A small multi-label image tagger, trained from scratch.
Model: norm layernorm, activation swiglu, width 256.
Training: soap at rate 0.0022, 40000 steps, batches of 128.
Data: trained on larger renderings of crowded toy scenes, 90422 training examples, 56.6 epochs.
Rows from block 5 of a small multi-label image tagger, named by matrix and row number. Rows with one number belong to one neuron. Each number is 500 + 25 x the weight over its row's rms, rounded and kept within 0 to 999. All counts start at 0. Numbers have three digits each.
After each neuron's rows are labels from the 100 images, of 14976, where the neuron reaches its largest size: "strongest on" is what is common among them. Only what is clearly more common there than usual is listed. The data: larger renderings of crowded toy scenes. In brackets: how many of the 100.
# gate: MLP gate (model.blocks.5.mlp.gate.weight, 768x256), inputs 128-255
# fc1: MLP up (model.blocks.5.mlp.fc1.weight, 768x256), inputs 128-255
# fc2: MLP down (model.blocks.5.mlp.fc2.weight, 256x768, transposed), outputs 128-255

gate.394:505520525475503509541457462527505508527481512522436497475533495501517521498512480463475466493513487499514515445489526488509507509488517464463498454485554467513465491486488471512467478523509513513533462495469498459493494513490503512461491518526482496458478461477508523472477517487519465492517478564443442461483475532523493519471511522476532474515516511491511476457510454525461495499505
fc1.394:506509499512495501498512501467516521511486491472528480553488482514487489516494518509571523500475548510529473504507466506554494479455519480515499513516442516496496499491497502475500507458499472516495496527517503534526451533497514496539506462498509524465507508499465490475546500538500537489463514467526522487536484512460467451506491514471483513493501464473480525483511516455533523502490
fc2.394:478483488521514496491504496465508487521486536479488476522496526488491508524496552540480510476506525487469523512504471533486483547549544456526497463518502510524501488508456516530495490482529519481508501522495484515503475484503479439532518455468508470514488592537490482518486483510466507508549484486510505519528504505528501527463509509437500521473501509521505493481511483435517514555511
strongest on: boat (100); largest object: boat (25)

gate.462:461485509480470480466504476475485498444477498521509502471534491491528459462477513479503488493488513465473498489539532470501465514438470523519501532489508484491505538498506522535463508537495489464512496475441478486494486513475507481537502499481487505485476488474494471436513490491474458464461518464502459492480505529491516461495504460466517472473466509485494472494501489459436486509505
fc1.462:486496465502511482508495531528471503549502501421491496504485496482530487533491481480492512490533477499500499484500487486507521482562488491494495477520454486535525478446495495480537477493498476534497511526473517463481498490492516497501508563488474467469513533547547548515500489510552512477464444508523501506496515446475493498473490493510509516514514492488444501547532516533512468511484
fc2.462:541457502527524478495476491487497511454492485494497524530486511492515525501531514512480493488479485532489505517522495465501484510466556455483511467496486522517475493527483509518496481472477508505522518502514443503507522490545504523491518479458490494485475541525491509501469496525514501483507493505541492503497520498529487488488490481568509480532516478483435563494485498477500489422494
strongest on: mug (99); largest object: mug (55)

gate.322:509496489493480467518509491461472481503497489499507464508487485456491536424520505459471549507487506516476500510485488496482504503531491477492465472496481506505480493466478527489487492507511507498494482486553524477508489483465442525528505481505493481487471516484486507477510503505463488497452470496527491453459501498473505533501445569500449470509497519510521500489507501470522501502506
fc1.322:505527507495549521505515532555491478490465502498483561463498496525524515487434495526490507475500478537487491452473537420518486476463504486507521497478522519503487494509558505518513501470513482531515504532441517553498500538530479497464511492526503475510512469498505494497528497506566519478515495482500543534509455516518521460468464512553550477548491479484489474488463505542504489522490
fc2.322:517517524520474523474549479464495501519464538538500501472494465477484447519521491510528488491502504521514497526479499498534521483519484545505476529477508487533471494479448472472498523493510498523522441460498494489486445489519506519468488507535469524512479455469520521526520469471524498507479484506484514494525485488529550465441501496469529469525440479526495477459524487508558490530481
strongest on: black object (76); flower (52); airplane (38)

gate.196:492440505450502497525454510422497479510477522513507473463492515517525501478498503487486494505471516524488517501531497479509492508496487507488524488501488458484539483518485516514495480522533484510532518526495503483533484473512529498469505446499440453472467507509488503498515520498491481507464503487514512532482516491489573510515512508483481525518524502498497484481524476465520499492512
fc1.196:506496484436519509508463560462501485510490487467496485488509510493458487490539519506540467522477502478529482543525506478471481501511573467475478500471494487480506490503521478523504495512510467473487495499489523488532538476515520532497486455504476508471484513494498485492509528492476505462458518475566497529487487484529552480526497528492519473498503478479511496464511506510489486493515
fc2.196:534471516526466494484512460524524438507510462499517490461532517474495520487491497480502499494509487535550486499501494494534481491483486483524529481497516504509485449545507525518489501498498511457534485480518473498535497498516504510493510512517547471528496514510501459484472515512488489476512492478515502528509473513487515484498480511485487485504516524451534502528471476477523512508494
strongest on: black object (78)

gate.375:524508494463476494486530473497541507493525549529522476478486495558489491536514472517503529520519531463491496506550514527498503514510473476515488500513518488499477476505506455493476480523494445473509486513508509510529515494485481529525496482453531494512503511503540525567499474484494517544522524493527481513526449508510486431501545487502487488484532493498527505486484566481532542500547
fc1.375:500462484492506482496519526520529503497495506481506482498515533531496511482557500509488508534510482514482527507473542469511473498539454525462479481479488514532474555490534533496529484503512525513509482547547498477491459500470547532475511470500509446497503480499513537472491507515477500512517473446495536529498484454473495542534483464480500496442489475525471523486490449463527506520528
fc2.375:526502500537502491467456535450483522506461503502503494505504517479484524559524485506493505516477509485476515501489489527469521506474506469487524484506543513483527471451487500480495495490507536500523495458434472567483486494501521499544491522523490531548539501456438510487519471491496515484502561508501486490509480464513498470520489491485509512449495586496481466516504468493468498519491
strongest on: light from the left (50); umbrella (41); mushroom (35)

gate.582:473523470544475469470530492487465485523483526495442512450465520530501498536528507496450493511526517526479539436505562529492559461517513528472490519537478501559528496500472453494508518454530452488519462520470484484490488532516487442508529463494555505524533523512510475510523505534518534521478501491472478512490502561517452509529482533552494534494512502501524531485521518484525497490514
fc1.582:515485469539478516467496510536515522526494513541463555486514553550500512495490502528464482484474552546530514469486523509501496478543481519494484532461508512473494466515528506496532532523505470472482474550524498470535505495525522488522522545488546519504540530483516483472482475556542555520478521486477464514467492544528472479519502493538482510469511474509463474442513538486502519493509
fc2.582:481502523489518529449504534497472505437506509516468507480514512565469462490496491547488498535494464519517511460470518487460468493528522503507450512474502520476505541464493514520541527519441495500470475460490430492476476545460531519479518498505517517491532520521514505484494495526515506511518495495500475526514522479486503491495506469545505489535536503512477479500529490485460480509487
strongest on: black object (69); its colour: black (38)

gate.126:498514487458462475513476499520510516503502496508447453504465514490524526481465505517478522480502519484531448480538521473532537500536496510486483513477485491533500489481534540530494516537504484481564517475457479489505525507507538480561527507503508528494505498506523521479492526497520503502459472509496514449521475504500520501480490480509466441519504483476481564467466477510494484502518
fc1.126:487499534506556496493528510482478495511514524541517493488499477500531508467494469463506517494535504511550470513491529489509547513553465492464501506508528480502544494449508503489459525500480555464498480507480527486497468494511506544485475546495473511500511521502493471487483539532518474523483486521498463520497512472458514478489426522522493523488477493474462524491496522510548502510525
fc2.126:467505537489522485506487517499522503524520491482499507553464535495541474525511492508540503442506509479527514544515463471547550518517458484511502495517525534522469491494517491483504488510540515502500531472495445469497459492470475534481500535525508512460515527483452487503501494465509528552495479506449497517458508492471554495519476482510486474486453501487503548486523526471474535489498
strongest on: light from behind the camera (52); duck (36)

gate.251:522459510502465460474470500476518506528487502484504500498476485478480466501469530501497518506507508508463504519471500526491524515495512482493499495515534497493525514446498486494511509510509495515502502433484491497510516497516496483455456494471522495484512555527516478498504452516492482473485537469496528465477512517465499538493469518532538515505540474483533490498470474545455508502500
fc1.251:479480507505470499493440490534479474503516524550479500530477448473515479524464492494481514550485535499492498526513532516510496481553527526506508517524498514485492532456505477398501480497475494506542508516517459531533508501498475486500454508477510484481468478504497454504493513536484486486512541536527494477521482525510476524519502522481475468501488524490500504463489508574474484502521
fc2.251:487471473491522534502565476482468515480517483500541494497519460492511508499502522453527498506497518514488512527456493494509495508519460508491497497541495489461478523498482504481544496497494483543511507461514490536492513483459483498503487456526484519517489510514476503496497526498478485498479497500546448513476485463454412471552559504553473468440505510501534472479506515477508472493510
strongest on: light from behind the camera (53); tree (35)

gate.617:524513529464477515503505512504490540498466534518510498504477510519488496496502478511527489488506517467466476499481503464500506509540518519494497529460487528503458493518528534477483512453535508485480499523442507524487542457569507479491497502464491489507533460501472493489524470530479510469483493507478494488445503504490464463490501483532479479504496500496516483546463482530535512498535
fc1.617:492502537495477514457502484498472498474452519521470525466508502500481497508501509482486487538472489492519561521548505461521474454501529494474514482519446495455421532532498498477466485505478484490543481519499486512508511471528516515494500499500474498513484454488529500491506492524508500515486480516528505488528510505493472516526504507513493488473516499485549517502512495446517555486485
fc2.617:491510524534481509503476509475487507587486513490467491573484480486511513505478431511540534531455500508535496528505500528477500478511508535493537440493517540496506515495496471485511477511522495495477545534489514481501524528470512495504495508520476507517490467487499515514518476510511505491490575481483492505486532481525524507477476530515512554499481514522483473518499499534523458516545
strongest on: arch (100); largest object: arch (67)

gate.710:516465497539517511510543520504530516467479481521485497499478530488484520505500501463549504528506522566487479527522545517478513548506474465480508456445535488475493526478463519479516524477497428450493493493508480475524544532486508499485456492494485484515547496507476507481499420523511501477508479474484487545521452450492486514507515491538476505511538535498504469508458526496487509512536
fc1.710:486498540478526502545501517515499515481505494483475473497506424465519506477478479487545497497508540493467488543533556481467480489502468456450518502505517517507519479471525534515547502505505481497506511496491467496530570492487534519504552463507510514500515450465510527494490457518538510553515510483479514506485510507498516501505538502505542484534491476505459435466507509510482474543502
fc2.710:512534473493488470542555494480468527512488497526495497516506529514506508533468532496460490476521523510461499494502472538509500468478466472519457526521516495498472508497557504475530488474548516486494482544465506529549468518526490473541454499442447483476482471555505522507467515492444494512518464554508510517526478430517501493517499509487489520536519522516529513447499490497506460503461
strongest on: light from behind the camera (74); house (43); largest object: house (25)

gate.407:493515530462496469484559494513534526473515461518476516479497515508493460504552518487454457504510518493518539524484535449498534453497529520495528446491497469450479482528561510529467546474531546492488483472454525530481475487494513480493512505490505525495538546493484489511499479502470502465514478490534531505491502539496502512478507541506536488492527471549467504511491554551513498499481
fc1.407:521511563489527510480485501484536490504500525476504499469468481513480498529480496535515470463507471471519461514482514549503468452529486494507529488503501479501467483531484456502479512479506471515493459540532515503461494474495514521512488490499491494516494516493509498493515490537462494506498493541494516519496510507477463516441496553469508524500483494516507506522518531493503506477541
fc2.407:490509456457504491530520470516500476472499518523543484555488471514501480519517487496530563497492469505499538497507463523504487496476495520512473527546524479520506557514525507496500510524525532477458466476517487466527495490517485517496468527453492438519546513489475499534499486496531494502525549494537464466570488528481488506522516481493483537514562501482508477544493519462470519483511
strongest on: black object (65); boat (46)

gate.521:526510504449525541415495480500475494504508479510476473500505481500477516521464528445513505521481502516471527512507503573522466505528513498552508532468524483497498451517449484499472539479535496488510522489490541554481523513547549489525499502544464466513535505528489522525552496494484490511508501532493508495503478498498475442487515514507514511500511500483534447531540510502517486512474
fc1.521:522473478481493524480537472485489496480516500502477471558512499502444510492478472518488472516516449557445500498494530507476474484479516505462511487482512539473495541463453471489515525468534483514514480496473457436491459488476490539518506521505491527486494500472529490535413502460500470500468493464476477497488510444488505505489450498466509521498490504482476511489458470482473505516509
fc2.521:524492489451433504506439526510516494502458517540456519488480501503463501514489526506494478450543467540494501500473553562490516506520498470501521501540519495548528535489519492493498491496535488513455508532492479483496498543498470529529485508515464516484479495522464496481454479492486516537501487447500480519517512486513479494507471486519501495489565513509493520507513481487509480468551
strongest on: boat (45)

gate.719:508526540548566508516486487509470512473480491526466527514486435461478549473462507492529492552508490491510569480490484438512510530538481504495477492495518485519488500552494476477499463518555501522501512489500498466519481460511486488508463476541492504464541496534540533514443470482481472527461545467500490480509502482409513522515455514510513515521523520486468514481479485477508486453534
fc1.719:535507510486563496522507502511479500515497488540547484529486504490493502537507491503507484535505493510475498518463534506490490483514457516463484478528521481506492545458461523473521500549527515430481503475518491479513476498532503528501526516513468513475497457546501490519479513487527492505488537521548502496536492490440460525505453464510520492480509517502480559522500442497419471464500
fc2.719:542534517501559506504456497514520500501489453455489463454467470506513529511521514497479502462454496506497545462497498494576478489470455488513515492510520470506452481504545495457508505539519519536498516527479491524479494456483482578498511489534524526511474471478504530477535493474482464469503520558510496489503497528487457484490499515528472480537486539492472487470466546519498531459485
strongest on: boat (62); dumbbell (34)

gate.636:514495515460459500490507526508495517552478540553451483495501501500469529463494500517455504487482478465524516473526533537482512474479525479475472476481494484488466524499484508505486485504503556515527508483522499513515451482484507495499464507536499514507487486515544518475535489462552511492483521511486486468539476484446511519508501528493489550474514533518493490462507506497499493481459
fc1.636:470518511486530456506509519482493484504502516499517503538555449512480474504494498512460498485478500494530507453512463527501478515515517487475482525547501490450490421489499518532522490544458490458510462545505511517501543566500513501495514507471498494539501484542496515506527528500496522512487466480488511580475508475535558490473476551493500489506506493477492480514538456499517486503518
fc2.636:545513467453479517539448490491510498467528501519547477508511471485502522498516472467498500490435508499520481534530501529524509521531517469535540521519472563515484455477520515518487502514497522492480495512469448521478503470489475457522498489456489490502529492463515513540515495485474517474539508473491518476563536482527527514508496450502530534525511510497530498522478510448515526492497
strongest on: light from behind the camera (76); table (43)

gate.5:507500499505485527521463514481512567490512489499500478473518555402536498522488511498502509499480511491503501538499548526497474469528492466513520508496537486497489493546526505506444511531539497533440505506497503488530480522503515500482503483531478465514517487509487589533529457481506528515488492493516481535488503484526514466521494513478488521475520489468503544489493498501512515479521
fc1.5:510507487494512503484490498500513606472502464514496462495465507467510497498465491462519507485491497491465511506505470546498503483512493510488466515505500483496508459555516503491465505520526481501506523496521441510496500505471513495461509471499499492498480497515510529532509461488513495526509509517503470537510500499501483539512557487510499499533527483495524513526493492498479451485498
fc2.5:474513547488489524470495528522518421498499503524486441494533524376476540486480505493495484494490511451489523520537506508502543506487485485497484507509473522489473522501490511507570501501537517507506479484540535475551473513496464485511510502498487486521480511485515500485488484531521521512492550504517560509511485479508529534509471462541491506503481492485451466510510474470505476519515
strongest on: light from the left (95); lamp (29)

gate.152:525504471539488506484482485509511537501483527478513528506491482478446488472504497499490479495512516519530437493555512530517511496562512538525490489489480458510506480537471540513509495549487473486484533525430457492479484483449530466501510507495500502533530470488502511490485497484508514510498445501529494484523572492485519468493517501509530560476515490507498484467482515454524490538496
fc1.152:448479519518511491507479507473498501500469511524530505519540513532493508477505541519513522461487500505480501523474521511496532523496534512516473490542465527482539484502481506498469487497519524498522476504497534548507514560506453510495507479523507532519510493516487497518486506537507539475515499433477481538530441501474504492550499506544481516524497507496517527501494458561482534534502
fc2.152:490517505503550523495467476534476476516517496481552484503476529523516469546521457536479508481504495547510538535495548474505465516489490511512501455514525503511444507513531482484511508538496500506517550456510454518490496505489522468476484439525479473494468501511553458505494515508501483498492542548489514514526487486518463490506458501552500529529531511518471448529470518500491494480489
strongest on: mug (32); arch (31)

gate.605:518502524474495512457489510485504528514526558499465516499516466490519489482478488481482520483499486476468526489516481501472524465549518530533527481529494461461474472469500520525497487508500502497514442476487540514519485480524520518515532508535507524523500481540459541515513456548487524497554512516504487445473489504508445495504479539482475480481502498526514503524538517504529483511519
fc1.605:522534505489512497512436519510510517486468482481495509509533537506503476481503437408533458521524487478536492516500508456506516474550507541486458456453509463497508517545501504486501476501524512488507483475466505539501507458512508507506538527501492510515511514528552557521504488505498488501527512544496476497523495519480514511484477515499440505519516518547497498516520488525494518489442
fc2.605:507516473469501481500492487493488528529462533470520503500476482490498454498488517543515532470479510514496531488525510522491526472520500486527466478508527520520563503478498503525525489460500528468510520512513489441497495471516570480535546519501510473490503510502525569499497501473536517522479522513484500524447466498493511506491480567474503496494477521506503518538465531495498494519472
strongest on: arch (87); largest object: arch (29)

gate.20:492497524499536520483513477525492483502511498527530554510522469503513523486519498478469516476462470448508502506525485537524532480507537540486492510482496555502474525463479509469500485537477504482526466529463484454487511468515461493479507493528512509503475481489500482484495491457514488512591486474486505477498490432515485521495491486476496479467536526496523528540488513480540521547506
fc1.20:526487476534521487480541490517463499521487559505463460521464500506532515530473507497452500507445456491459438514464511507435533511477498456489484497462480531462520514481470525492504467522480467470497462521504525471517518484502507544493509483513500493487501466491479480505467500521463524586494468464485537496496500518514513455492491476543515525462456504466488502450492505512505494517508
fc2.20:486508480513469445504459492505510488496468486495486473504492458502499516487511513465500471486551508534476501492501506534551516489466500525447518488499496484484520510483524472486492512473455516481515487513513492518524486478479469499508500515525500504494455467498466482469468495503499493496485536517497493507530486510485511509531530404509482477460511528492520501506522449527480536515542
strongest on: arch (42); largest object: arch (32)

gate.278:514493518525470492482457517523485462517546477508484489498533497504475508555523527517547474479510482432488485506515509491511503467472524490524478501481534505446482516528503505493486499542511529516482513482478454492526563522484481532450533467543517503514490479472515536486476514509495486486432488535526475501498469492507491515515535552474487495478566513519471506471494528492540510513513
fc1.278:451513454502476502531473494536483522465474504483483496503522516522528483484540453504477501579463495476480469516521500451479491516480567523483508462499561506514491477497479475525543493549540511508462467510524533527466470521484456483495435445496504488492498525498512523506500497522531493502478524568466459554488472510499486514474533514546477507525506550499492510522511498510513466515484
fc2.278:483504521479438500468496473499493471481512502492498526513484531468475452518505486506550515513481513522489519526458462523484505490491564504503542460500531460504466477457541479517509470490499495517497496524516506530488512472472516521500489442534513501504481476521513458496519493490438472475504502484498508500497540512532500561500489515492513519510473453525491513505518440497454486515478
strongest on: boat (99)

gate.686:469493523476505504482511508477526486479471514500489504533499510510527506434468506496511473520520477532454501548515476504531503502481498475492507497496494538497457501492474513500474501521499498475479499523479475457489492487513520455481486462499474513478500583541493506500505514504474488512493511506511498506564504517478478501459534541498527517524517503502546523465487502518426463516525
fc1.686:509523508502478490499420488489500498515554481526515526451470493457501440488524520561502535485512518483498514482483508516437513511476507504532472501511477496512536483497539461483525502495532437481491489505468516487472529473481551521472515535463498505497515466506488494504508521503503469492485502470498578494469510483497535485532500514501476467492462499537512508520475510492526496472480
fc2.686:519493521467470473514458477497465493501438557481488503510474466481544484511515514497505507489491520525516501454481483519475495498482484539461485522526537470543531511547498543509495463516496492512494481498491481530525455530533492503508474503550498502500482420525552491488531533524516474510482531493524528464526518498494503499482519479518463500496509516502487513487508461500513573477541
strongest on: black object (98); light from behind the camera (50); mushroom (30); its colour: black (26)

gate.627:490532526482464496503568515490519520489440482482468457496460511513506496475528510493513468475487484475502539533472451518549443492494490464518501471436521532491512470446452489512516514502493512504515458439537465432515506494480542496508512502508495511442489475496506508525497511534476497505494501461490517533479484493480505504494545482491516483510514509504555483499475519476495520484498
fc1.627:472503498482505522518502528469537512493466498511527511497495513510514514474490524549482507464477477529523506500463490485515502513521497488503478500474509499518454506493505502486487543518522510519497507502523498484465478561531516506505518492521487524504516449493487487507495481490499505526476485480515484548479501480484486539539535527466507470504559497466534513496474570497552501542468
fc2.627:520514517455524480509510492536505514447536489512506486488456497543499531475486495488491512512486484536531495496531525508478473532480453479507525462550503539540533479551527471466535445485516534490488499465468493523515482522525506492505517491496511556459520484517515476487492489484492525489502504464511509522532461494538475523455537518503492464497489486522486523521534506514512513452524
strongest on: mug (38); sofa (35); largest object: mug (27)

gate.115:507544504478464526555514484502507508499467492473473481500444549485506508485467523484477495510479515513499508499516514521475470496472488484497520499487498513545480528448525524517463466509498467475499494574513505534463489513546550491502515537484504510468478461471481481452469514468562497495501507517512489519518491523515461552499443523462479458532512512490491500458506484505532458511534
fc1.115:512490499487497460466486491445526527481499555518508469472532475474500527482536448555489521526499490493489501507519501493476514494508508485500498524493526506511508504486486500453527540490495498473476492529509470502501543508493516508530493454515484563500495517532485479503421466522480489513509491492555483507476499504494499501489521482475450536518478498585497527495504496520522495482488
fc2.115:503533499481548532461493499468518531517519489485448494508491507514454495497471468533556474497548449513532474509537518504485489472489535502505509449489502502464531483472488499518483473501524563447470531492463524494549501506507485510500492507517496513530473482545515463456481507470564487496504513534501494517513564520546473497484539529500492527506470525512455516488475506463505492486523
strongest on: arch (46)

gate.553:515492445476517537495521475469493430499499499504469488456499501540501516514465504461500494507484482477473472470488489489465473470484470484469499503556503508520529517486467510485494512503473447486512477500460540495530480489460474479466490478473495476498492509506530521503469466546513456508500475480486486471502525501448500533505504522498451494524476478513520508461532522541552473477443
fc1.553:498494514491544473482490458474481452489484505476481531499492513540490505521497529499501500505508492493509477525487487469505486479500511518482487495459512512502489525565476481513516509462489495461552487532491508549533467476512543514530512479442519503513454483489513507475503495481540495527522472508525520461539512516493532555532497502477515525467520489443458480415511488472460413506512
fc2.553:495491501529515489474466531503492514494491492483477579527493481486531536474460501498490501521495512468450542540476487492508503481467539484491495490518504505507510504496484484543491489479489523480557504475500542516451516516531449512491527491481483495449479477469523481447515508518482491523532490496523491496503507514476500490531496486501493493505525511511476514574500522482493514526525
strongest on: light from the left (54)

gate.48:552475498510489509496522505541534489508545412515497487456447475575474523476533491498526484492513503500487453476505478510502476526463573486483509495536517512467460500529481501487504481472478493513488491528494492474511494501495482425492510527480504506530477480501492519483517537514497490529494512514469561512512552514466499477473452497480506477463497502548490493517480461513467470509483
fc1.48:512516510482457489464478460461488513487520547437490440495510495505494538482493520486516523471497534473496532497483472508453521476526453475491484492474466478530540477510516521507565472487490436503482462497505507479486526509495475526492523461525496488422561500489494494525524518491485523531523497501491508522504478534459527496511505508539473499531496521527532506451484533493490467488482
fc2.48:476498533496516483500547508477464505507496479495484538498534523522504521511483499526501464557486487487505500508526510492457537550501446487501493487496487457531475467447477489512491470483441500528505542480516482528473479480490526500473515525454513533495498485509507468485462516483482480478497457500493482485488536525508498468467479526471495515500510470498464513493507510471510535519518
strongest on: light from behind the camera (54)

gate.233:481527544502477528525509521575502490489521505467518523492484517494511544506495504507493535502538485480495503515514479489508509485483494536528488526490531486501506521477537481506492507473522521498514523488487522501504456500524499486551509489489467487505533483490467477476538449571501512517495482519535503509510518530497511514489498532543480512476520471492536496524497523469510501518557
fc1.233:532465520493517495495476512544514518496516505482456517484521536537478500492499504495517516483493513508523486493494472508499529510469454478510546483526483496517504491519521464598493508512505528509516489468500497512493446481491451511532510500526465505522510477501524552476541525530500515523538496472489512518538517508478502478469519542498484516537462482517531529537484542518466474529492
fc2.233:533489480461497490544522506517479501499494456515447510451517488501486522524488514476513480505466512529528478481457472508467515512525510518471496487559540504467508499503497527543470488491503503527513486482492533536543535534484518506467494484511506528495515500524521518490540447476460460470513523390518502474479547495481494513502551506544485495475495504475541497495531495491487494499469
strongest on: arch (41)

gate.555:494501490457498465483506519501497528501467498472465460517499520528472564498551477484490506553525511523461480544467469477518508482534533507477471458476542537480479526507473479521461471502515483510467464511491524471545501513509485507525503478506501512496504484509484493525487489497492518526521481500567459517460493503554563500535514466515522482507503512519468494475518526474490522520500
fc1.555:499537498564499512517516459530520478497500536522502532449487506505481503524482556527497495478470503468558500477509509544523535518504454507507506508525514539506476511475497488457510507509464536502476506508498504535490477473500499513538535529497534483490535514464536499515484483537485530486506477509505526532520515505497429483476473514533526510482530491509517503493491517537508498494495
fc2.555:559517497488517502473503546452505575506463504521481493510543485481497471480558512509487474518492482462518493470499501477564480522506489484488468515527494509495545447475487509529445489478518501461474493502517529507443486505486502495502502519450517528535498480512471508484516464486490517499490509515524517495502507520496537539476441489504525473483497495436481502497460459508491541491497
strongest on: black object (62); trophy (30)

gate.508:471531495466556485513523506526485528496488432506515494457556510516493496491543506494498508463481527474483482504491486546549479500547494542505495462483505498492501490488486484486548485533532460499484488500462506512480475520543469512463510523459498503486477463505505484494491456517435491499481533483498489547522485506488479527504523486558514514467511528561498481541488471521506508498520
fc1.508:471501516532487535504494489498488500478484467499489528503517517487480505501525520499460497510489450518529459486471539442533545514464529500528467544529460507526476481525477509504477522503504499475519506492527505496490487465482524526475517477496528465535498521480482500501519525507498489471500496499493526494492522489566523489506483558498504467557498515480465516484531543464531492517508
fc2.508:525466517470515514558487493490539496507487499500503508502470533534470501488490462545500489499513510529495498518492486426546473500493524502514485547459495498507510496484530467503555502509527490522514518496455477518482564533510496500505529468536516534505487511482529530489489472486494526496482500541482476500478476509543521518532525520504511497492540506516502492500505497515451482532469
strongest on: boat (44)

gate.7:462492523513478527497553519509504531557507501513478467512548526478522486487516540500455518541466513493445512521468504504498495474504519533522516538501538484487493508549522487525534542489515468522502486488525510481474529501518490428476453513461515529485501516492496497506465516475506513512519461476474522531539485511467491522461510482452498520484504506472505533443516516528508499541487
fc1.7:499474485480504506498502462526559515512514525555529490532461461514533496488495500469486463544486504554484522515450483523511477496510507503534516541459494508506524484511527500505543516492490481492528488539460496522516473518500498479480522457514468521486495543493482454492489563501507503489491531507491513496545484508517497526513444502440487534503490518556519497488509483512497496503515
fc2.7:488502487520533518474459497472472481513503479480491492465478532517561457501492487485525455518544519500515506457499543497508467508516501511503479498546519496532510539507519473490478515545540487505487494471517478515513501518513467521507507524525528489500470533462498499452487464486488502506525578515458472498484494543500520512518498519456498511541485480499533495504496531531532539439506
strongest on: boat (43); pine (32)

gate.413:547511528495487468476491521491483520504512562487469511486538477483471436526491499504535517474478498528484460487506477482537488460435465530476471486503509519505479492500514516488507498505523505507493498555499463516505508502502547497506497540494516495476497472518488512534451508521518496529469556519491467458518480440517504495478500536497501515501468463518491497489495476499472494520493
fc1.413:516509514473511503483535514521483511515491509488488505533516535539515519510459533498484483461491514513521483518488493456463516539508519501512569532525536501524506498478499522505476527514488520448516514529489494496504454492518495462508501474509517463503554468548505537491527494490504469484503503523504509498524525457507516477496561538495513488497519533519507474548489509504507511469509
fc2.413:545520518456508522512493499466542499478505503498528514501465517509531540497499543461496530587478485495507485552490537476480530416523468462456470543461465513506503517492499520469545502528520461527506493500484460502514500526514521505523493455512484525457494486524495494515460483512522545511469502476520538534525499515500446436536515491521521511469491497521453475487516498499501509516521
strongest on: boat (68)

gate.210:442471477561539458497491500517493482516524479470535548526514518513484532446497507470503456505479518493473476512470520533494483476519477499501540495470505542503471513521450554503493473525478562513492509521498475505491487508509504510513515522459511499511511526483546488515541494502551467519489494509529479523459508511492495525472518473504472544483522539478451520499515495498509530461526
fc1.210:495511500512481527499543525512510516486477545471462507499498490500491481546468489523476533515470485495490493489504475479519432535481462564499488526512512488477504510452486463491477522484495508514504511502486523459527502490431462513516477437515519503527458493484466538470450518492472517507505530516489479512545511531501512470479513481459472481519498485527482511509499490515476492517468
fc2.210:492485518536486526559446492475491477482447529519441478511520496494505506500476475492478517533496497536511437509508497491469536513480486493502537443481515511500468516498503476520504520497543502496510526536502488473502499502521492513473527485533471512567546496507505515504469498482480481470464499484500547494570511493497506463461503500485474468532465494496524499507463467532574486525495
strongest on: black object (62); arch (33); rocket (31)

gate.637:473513518496487503472490522507501505528456468514510484509474485502489488507462520492498474535487513555495520523500498497514491479507440465546466523488467461500496492492494500513473550492544529498516477491493508504511462525490496464480543544511543496486473546475470537473462533455453472477502459452563496566499517514519514516507515529498507468475470455491452495506480512480470530512452
fc1.637:463464505506488530482531486491469510472505534491497529507484474486511487510504447521493513495517521522474517484520493471471491497483466521484519489512510509455527526479461509498448484474492493493542533542524502509506500462535514507545489507502466491498497459540556452501545467503546489506484444488503505526542525480520481497525448514466509544516445475521473485463509491485501461442462
fc2.637:518503479511471525481493522473531456506522542488445504524517505495506503467544503501512508497506517473519561470472512516517470493520477507555500502486479499435475472494511503491488504516480504471516551520491503469480484497493526488496496462516501471497507466486513488531519497514527526486489480538512462539531493491542518511481501455522464484478491514551486503523531511443456556522483
strongest on: light from behind the camera (51)

gate.738:515496469506485537533512465497456490485486490499546498486504513539457567488507503521484514475461492455521447512463534546526521478464558505488464467480510528485499500513504494467467520466492471473499512505541521475540494494510470516506485479473506493507507500483481467490514471431459514538502504493489471483487508498491520481528472487502531496508479428523492530507491503523487497496521
fc1.738:469460523498471460534522491519522467488538524480478523505493455498467493505467507437515474529463456478501531508523478504474518524521546501526517490495447513496509530461481467491475491509508480527520535491475512492472491526506496498518498523504520518450501473496526502527511523498479511498466528498494465513525514517494550483528522491530530498518502551473505546480504521486469506533476
fc2.738:493503506489481524514528534483486485458521582518514529553507509490448495523520494490480481525500478492492497502489518459483498496484480474509503517510486510465514467540525528524492526526504476504507507497493504534534533503532461516517481495487502524485524502516461502466503489399513500503521549535546460538513525448480470488510541481490478509484518516510498500519518510501481541438519
strongest on: light from behind the camera (80); pink object (60); its colour: pink (25)